config = dict(
    encoder_arch='poolformer',
    model='image captioner',
    dataset='scattered letters and digits in many colours',
    train_examples=195000,
    image_size=64,
    crop_scale_min=1,
    horizontal_flip=False,
    translate=0.06,
    tokenizer='word',
    vocab_size=53,
    encoder_norm='layernorm',
    encoder_norm_position='pre',
    encoder_activation='quick_gelu',
    encoder_mlp_ratio=2,
    encoder_parallel_block=False,
    encoder_inner_norm=False,
    encoder_moe='expert_choice',
    encoder_num_experts=16,
    encoder_moe_every=2,
    encoder_expert_mlp_ratio=2,
    encoder_experts_per_token=2,
    encoder_shared_expert=True,
    encoder_patch_size=[4, 4],
    encoder_conv_stem=True,
    encoder_depths=[2, 4, 2],
    encoder_widths=[48, 96, 192],
    fusion='prefix',
    decoder_width=128,
    decoder_layers=8,
    decoder_norm='layernorm',
    decoder_norm_position='res_post',
    decoder_activation='gelu',
    decoder_mlp_ratio=6,
    decoder_head_dim=32,
    decoder_fused_qkv=False,
    decoder_bias='all',
    decoder_qk_norm=False,
    decoder_parallel_block=False,
    decoder_inner_norm=False,
    decoder_drop_path=0.05,
    decoder_positions='rope',
    decoder_prefix_bidirectional=True,
    decoder_connector='mlp',
    decoder_tie_embeddings=True,
    residual_init='none',
    optimizer='muon',
    muon_scale='original',
    lr=0.026,
    momentum=0.9,
    nesterov=True,
    orthogonalizer='newton_schulz_5',
    adamw_lr_other_params=0.0015,
    steps=16100,
    batch_size=512,
    epochs=42.3,
    lr_schedule='wsd_sqrt',
    decay_fraction=0.2,
    final_lr_fraction=0,
    warmup_steps=800,
    weight_decay=0.004,
    adamw_weight_decay_other_params=0,
)
Rows from block 3 of the text decoder, named by matrix and row number. Rows with one number belong to one attention dimension. Each number is 128 + 32 x the weight over its row's rms, rounded and kept within 0 to 255. All counts start at 0. After the name is the row's rms in percent of the matrix's.
# v: attention value (decoder.blocks.3.attn.v.weight, 128x128), inputs 96-127
# proj: attention output (decoder.blocks.3.attn.proj.weight, 128x128, transposed), outputs 96-127
v.1 073 [ 83  96 121  92  77 169 155 142 169 113 150 110 102 136 173  78  84 157 152  93 159  96  73  99  90 181 115 144 136 129 125 120]
proj.1 068 [ 33 163 109 134 130 143  98 145  85 122  73 137 131  82 115 125  81 116 144 139 117 121 120 131 126 222 169 128  99 118  53 168]
v.2 090 [104 139 157 158 159 176 129 135  88 132 116 139 137 166 201 104 101 149 151 134 188 172 149 156 143 139 119 132  92 151 136 143]
proj.2 099 [113 150 131 142 137 172 128  90  94 130 102 164  98 192 197  97 155 168  88 138 151 135 112 136 118 106  60 164 126 100 124 153]
v.3 080 [152 144 131 151 177 139 113 123 111 123 147  44 168 144 133 133 146 120 124 134 122 161 167  91 152  69 144  84 111 109 155 195]
proj.3 105 [139 160 152 112  97 136 128 111 136 145 175 118 154 143 113 136 169  92 109 167 131 138 109 150 132  99 111 102 109 136 192 110]
v.4 059 [125 165 111 131  89 202 147 124  52  90 161  96  99 137 170 140 127 140 172  75 148 153 122 128 112 143 125  70  71 141 168 106]
proj.4 070 [115 141 155 113  68 180 118  71  99 126  38 188 176 146 154 114 125 161 117  88  99 127  75 116 165 138 145 143 109 164 111 198]
v.5 069 [159 102 137 127 114  91 150 129 119 132  71 142 151 148 113 145 111 142 144 111 164  85 166 148 106 114 184 133 156 116  73 114]
proj.5 068 [176 141 112 113 112 166 163 222 107 163 145 113  50 125 135 126 159  75 128  95 121 124 139 186 118 133 131 138 130 121 118  73]
v.6 097 [155 182 146 101 135 164 106  84 115 144  98 179 186 105  75 113 147  87 141 118  96  88 192  96 102 131 105 167  61 157 156 155]
proj.6 106 [135 125 171 147 137 117 128 150  49 159 108 170 206 110 135  79 153 120  95  90 166 151  95 120 132 120 143 108 115 129 160 203]
v.7 090 [124 150 158 139  78  95 154  92  86 153  92 104 126 120 178 146 141 109 138 115 163  78 103 125 123 167 101 189  97 168 160  79]
proj.7 103 [113 106 160 129 125 150 195 118  96  95 117 147 144 168 209  88 146 131 156 123 164 133 105  69 163 113 112 154 107 140 130 136]
v.8 087 [119 127 108 109 162 135 106 172 172 110 136 187 109 119 128 102 132 131 130 114 100 173 200 122 160 148 115 116  90 147 145  95]
proj.8 090 [ 99  58 140 143 146  65  75  98 150 146  84 167  82 162 112 110 147 193 121 132 119 114 169 171 111 158 150 121 217 105  82 141]
v.9 101 [125 103  90 174 161  95 159 177 156 149  93 132 111  77  56 198 130  98 115 145  82  89 198 114 150 114 142  88 127 108 106  90]
proj.9 087 [190 114 129  93 113 131 148 142 191 158 110 132 113 140  85 142 133  90 169 108  79 115 165 175 124  84 180 121 145  53 118  74]
v.10 062 [ 92  96  83 134 111 101 112 219 142 127 127 144 138  97  82 136 100 125 143 104  99 105 170 205 138 118 197  87 147  80  93 113]
proj.10 077 [136 114  77 116  95 126 112 201 147 136 152 120  24  84  68 146 115  83 146 151 163 137 171 228 124 156 177 124 176 104  91  43]
v.11 062 [130 135 148  79  74 122 158  48 127 123 131  98 109 162 156 140 145 186 138 146 142 135  77  90  86 126  92 171  95 142 132  62]
proj.11 064 [ 60 132 177 137 114 175  97 135  94 147  90 146 152 129 137 137  81 133 125 158 117  73 160  89 173 155 172 133  22 151 101 183]
v.12 068 [142 142 165  93 131 112 107 119 138 104 150 122 189 173 123  99 106 159 134 104 146 145 110 145  97 130 132 169 134  99 108 176]
proj.12 061 [ 91 138 103 138 140 143 132 141 113 129 124 118 124 136 137  98  79 148 169  80 150 183 120  80 151 168 104 121 186 181 125 168]
v.13 089 [159 165 137 137 109 150 152 116  86 165 128 103 178 131  74 180 101 101 137 146  65 118 137  75 164  89 116 133  41 160 148 128]
proj.13 098 [ 89 139 171  99 155 194 160 133  56 129 107 166 208 145  79  94  84  94 131 129  93 115 115 105 181  92 156 115  95 116 111 168]
v.14 071 [144 134 125 150 116 158 123 164  41 166 102 161 179 120  43 145 112 114 127 107  79  74 163 155 143 121 141 133  84 117 142 176]
proj.14 070 [170 146 120  99  92 171 171 155  99 111 140 151 144 137 124  79 103  99 111  87 173 141 109 129 175  97  97 159 195 109  96 139]
v.15 063 [143 141 176 139 142 150 129 139 169 105 151  94 136 114  90 114 149 140 144 106 167 162 119 142 100 101 169  59 114  91 118 131]
proj.15 072 [ 83 167 129  79 109 181  73 153 124 148  91 124 116 136  92 120 134 134 118  95 103 132  94 180 152 128 147 119 102  80  96 206]
v.16 089 [108 127  66 126  96 176 141 132  94 131 129 168 139 140  97 145  74 103 138 146  96 152 108 169 142 107 165 104 128 161 105 137]
proj.16 100 [121 145  86 119 169 150  89 168 104 140 122 140 108  68  60 167  83 116  82 145  90 107 151 155 111 129 153 138 115 124  89 121]
v.17 078 [121 162 169  62 116  90 132  81 137  93 102 151 125 152 168 111 216 150 162  57 179 136 199 122 100 126  99 192  80 159 130  48]
proj.17 078 [ 88  88 151 133 145 167 137 131 106 132  63 156 151 159 190 120 202 110 152 125 142 151 142  66 133 152 166 150  96 150 127 179]
v.18 103 [133 154 175  83 201 125  95  88 177 102 155 144 162 147 109 115 138 146 122 148 144 169 178 114  97  78 121 136 121 123 122 133]
proj.18 114 [ 94 140 117 154 174 135  62 139 131 188  74 115 180 124 149 133  99 185 132 111 107 154 152  93 101 151 135  80 116 129 128 201]
v.19 076 [178 165 165 137 116 120 158 103 123 113  80  93 190 152 102 120 101  91 132  57  81 148 125  67 149 128 154 111  69 115 112 117]
proj.19 089 [105 119 129  70 160 180 150 130  87 113 132 109 129 158  56 115 131  97 165  93  65  91  66  84 156  97 145 139 174 180 117 155]
v.20 078 [186 136 160  78 105 122 126  74 122 109 154 100 145 179 131 140 168 136 114 148 118 185  89 133 109 107 134 124 130 118 121 134]
proj.20 084 [149 131 134  99 160 122 101 170 109 141 161  83 134 120 104 168 122 144 107  99  54 108 127  53 109 124 152 122 118 194 132 145]
v.21 087 [149 123 116 105 120 155 115 158 116  88 186 113  83 103 108 105 156  93 107 130 136 139  83 171 144 144 126 112 143 152 151 150]
proj.21 090 [ 96 104 148 114  90 107 119  78 110  75 160 142 137 142 108 117 129 110  78 110 107 152 105 164 187 150  90 146 132 104 117 187]
v.22 093 [151 147 152 175 104 145 149 143 163 156  92 142 114 101  97 149 116 120 137 106 145  95  72 122  51 139 136 115 155 116 141 100]
proj.22 096 [137 155 141 100 102 120 146 151  99 149  78 142 145 121 126 107 107 124 145  43 126 104  59 150 150 133 140 130  89 113 107 150]
v.23 071 [114  83 144  72  96 127 126  77 137 115 136 148 131 145 100  95  78 153 124 158 104  97 110  42  95 117 135 144  87 153 138 179]
proj.23 085 [ 83 144 117 145 161 138  66 158  92 136 164 114 134  83  96 126  76 152 103 176  99  97 172 125 134 189 170 104 127 113  77 140]
v.24 079 [119 136 139 124 110 114 134 129 154 131  94 156 100 151 161  97 128 145 132  89 177 124  87 187  78 145 132 150 169 119 122  76]
proj.24 082 [104 134  87 133 118 148 163 159 111 108  85 128  56 134 176 159 137 110 154  98 172 130 121 159 141 183  90 160 104 109  81 121]
v.25 071 [167 109 132 146 172  87  76 107 169 104  77 163 160 116  79 111 129 106 102 122 162  91 155 155  67 113 163 124 201 101  57 121]
proj.25 069 [181 162  75 135 151 131 152 173 114 145 185  68  83  84 106 174 133  66 147  95 145 131 134 178 116 136  99 126 124 148 137 114]
v.26 078 [ 83 115 132 143 143 138 149 180 111 194 154 164 101 118 103 150 108 151 113 180 115 150 168 218 134 149 139  87  81  93  86  88]
proj.26 089 [102 132 118 113 148 152  67 219 142 170  76 130  66 139 119 133 115 179 104 160 147 132 169 203  94 119 145 112 140  52  67 131]
v.27 077 [101 148 139 121 130 161 132 125 106 105 153  68 144 140 191  82 127 119 137 119 186 165  69  99 143 143 125 143 162 159 127 169]
proj.27 078 [ 77 168 138 161 112 131 172  65 118  96 154 126 156 136 182  87 145  97 133 150 158 152  96 102 151 108  42 135  96 166 177 151]
v.28 067 [204 134 170 130 131 131 119 105 139 115 105 143 128 112  83 165 177 104 119 138 133 113 165 134 116  81 144 107 157 176 137 120]
proj.28 075 [212 116 160 111 108 104 128 146 126 159 155 111 150 125 116 132 174 111  95  57  85 135 133 132 118  79 160 112 117 103 158 134]
v.29 085 [ 99  71 112 191 118 144 143 170 144 119 176  60 136  94 124 114  63 122 127 136 132 103  91 145 149 127 203  80 171 111 123 137]
proj.29 103 [132 154  93 111  76 148 141 133 169 105 169 123  51  92  93 164 104  90 136 140 124 113 141 210 155 117 128 126 125  67  87  77]
v.30 074 [127  99 144 155 140 148  88  58 178 134 151 126 147 125 115 139  85 181 123 190 142 144  63  54 112 126 112 143 154 170 160 182]
proj.30 084 [181 166 132 160 148  89  90  68 160 149 168 138 177  90 149  93  71 182 106 120 120 114 134  62 110  92 122 131  78 121 159 144]
v.31 072 [ 87 107 128 104 114 137 143 119 116 108 183 116 122 154 100  78  83 153 132 144 144 147  99 124 126 135 105 155 124  91  90 163]
proj.31 075 [ 75 165 101 143 139 171 100 120 120 101 106 123 154 135 158 120  73 145 151 141 125 167 132 110 143 170  74 127 108 126 125 207]
v.32 146 [ 97 127 194  87 148 114  45 153 149 137  86  89 131 115  98  69 141 121 156 175  64 104 133  79 172 146 165 105 153 132 102 146]
proj.32 134 [170 142 130 117 144  90 139 107 126 152 136 176 191 169 157 107 133 140 138 116 112 106  85 117 175 135 118 104 136 123 146 114]
v.33 177 [168 138 185  66 129  88 102 126 111 141 133 107 145  99 149 154 101 104 169 145  86 120 111 144 155 126 141 117 132 148  99 173]
proj.33 159 [187 132 170 103 118 127 152 156  95 158 123  98 182 149 114 142 126 116 100 136  55 126 133  58 151  90 125 139 150  69 105  84]
v.34 206 [148 139 124 180 106 124 187 192 113 106 127 158 100 104 109 159 100 123  77  90 124 141 131 102 125  91  93 131 132  87 156 100]
proj.34 166 [ 83 114 150 132 128  61 119 169 116 105 153  96  68 115 101 107 109 103 104 157 142 147 150 170  49 143 117 135 102 143 128  74]
v.35 119 [129 172 137 147 123 107 162 139 118 159 118 108 105  94 142  96  71 137 145 119  59 149  87  93 172 118 130 164 126 118 122 157]
proj.35 111 [135 136 148 141 158  98 159 219  87 125 131 101  81 151 153 139  97 165 111 113  79  51 115  84  84 154 151 135 119  58 158  76]
v.36 221 [208 143 131 151 125 109 158 130  99 131 126 153 135  88 126 206  80 110 115 134 124 133  99 136  94 102  78 164 126 109 128 103]
proj.36 197 [111 143 190 125 132  68  74 200  77 129 147  80 111  77  82 125 127 141 104 110 146 169 175 120  89 103 148 139 110  97 143  90]
v.37 187 [165 116 172 116 112  95 112 107 128 145 111 143 151 154 126 208 149 125 163 193 179  88 141 109  90 105 132 110 152 176 153  90]
proj.37 170 [157 156  98 139 155 138 148 161 152 151 150 106 175 172 127 141 162 124 135  63 164 162 172 109 151 143 166 136 147 166  86  90]
v.38 190 [115  62 187 143 119 112  95 116 124 144 128 101 121 113 128 146 125 127 165 230 165 130 118  89 161 114 134  54 168 208 163 101]
proj.38 160 [168 133  86 153 164 123 171 183 183 109 131 109 137 183 164 151 167 173  67 136 188 140 158 106 182 148 133 155 155 167 100  91]
v.39 118 [ 83 162 113 151 114 173 187 148 120  77 168 154 111 148 107 107 133 141  93  53 153 152 147 148 133 137  98 154 120  72 128 102]
proj.39 129 [111 111 112 141 107 156 166 140 119  94 142 129  79 128 130  91 105  50 126 135 162 147 121 200  82 106 101 126 104 178 143 112]
v.40 151 [161 131 125 217 164 163 140 118  91 142 149 175 131 122  92 113 104 118  99 150 117 154 111 101 164 155 104 119 116 143 158  78]
proj.40 147 [ 99 168 121 145 146  87  95 202  93  71 106 118  45 162  82 190 110 149  70  97 134 128 130 144 120 176 105  92 108 111 139 130]
v.41 198 [ 93 166 125 112 119 169 136 154 150  89 146 159  99 156 146  99 171 122  88  45 119  87 132 142  90 155 148 131  85 112 132 156]
proj.41 165 [104 129 122 141 107 152 133  12 122 144  95 156 137 102 137  96 113  98 182 120 105 110 132 169  96 127 121 125 135 122  98 202]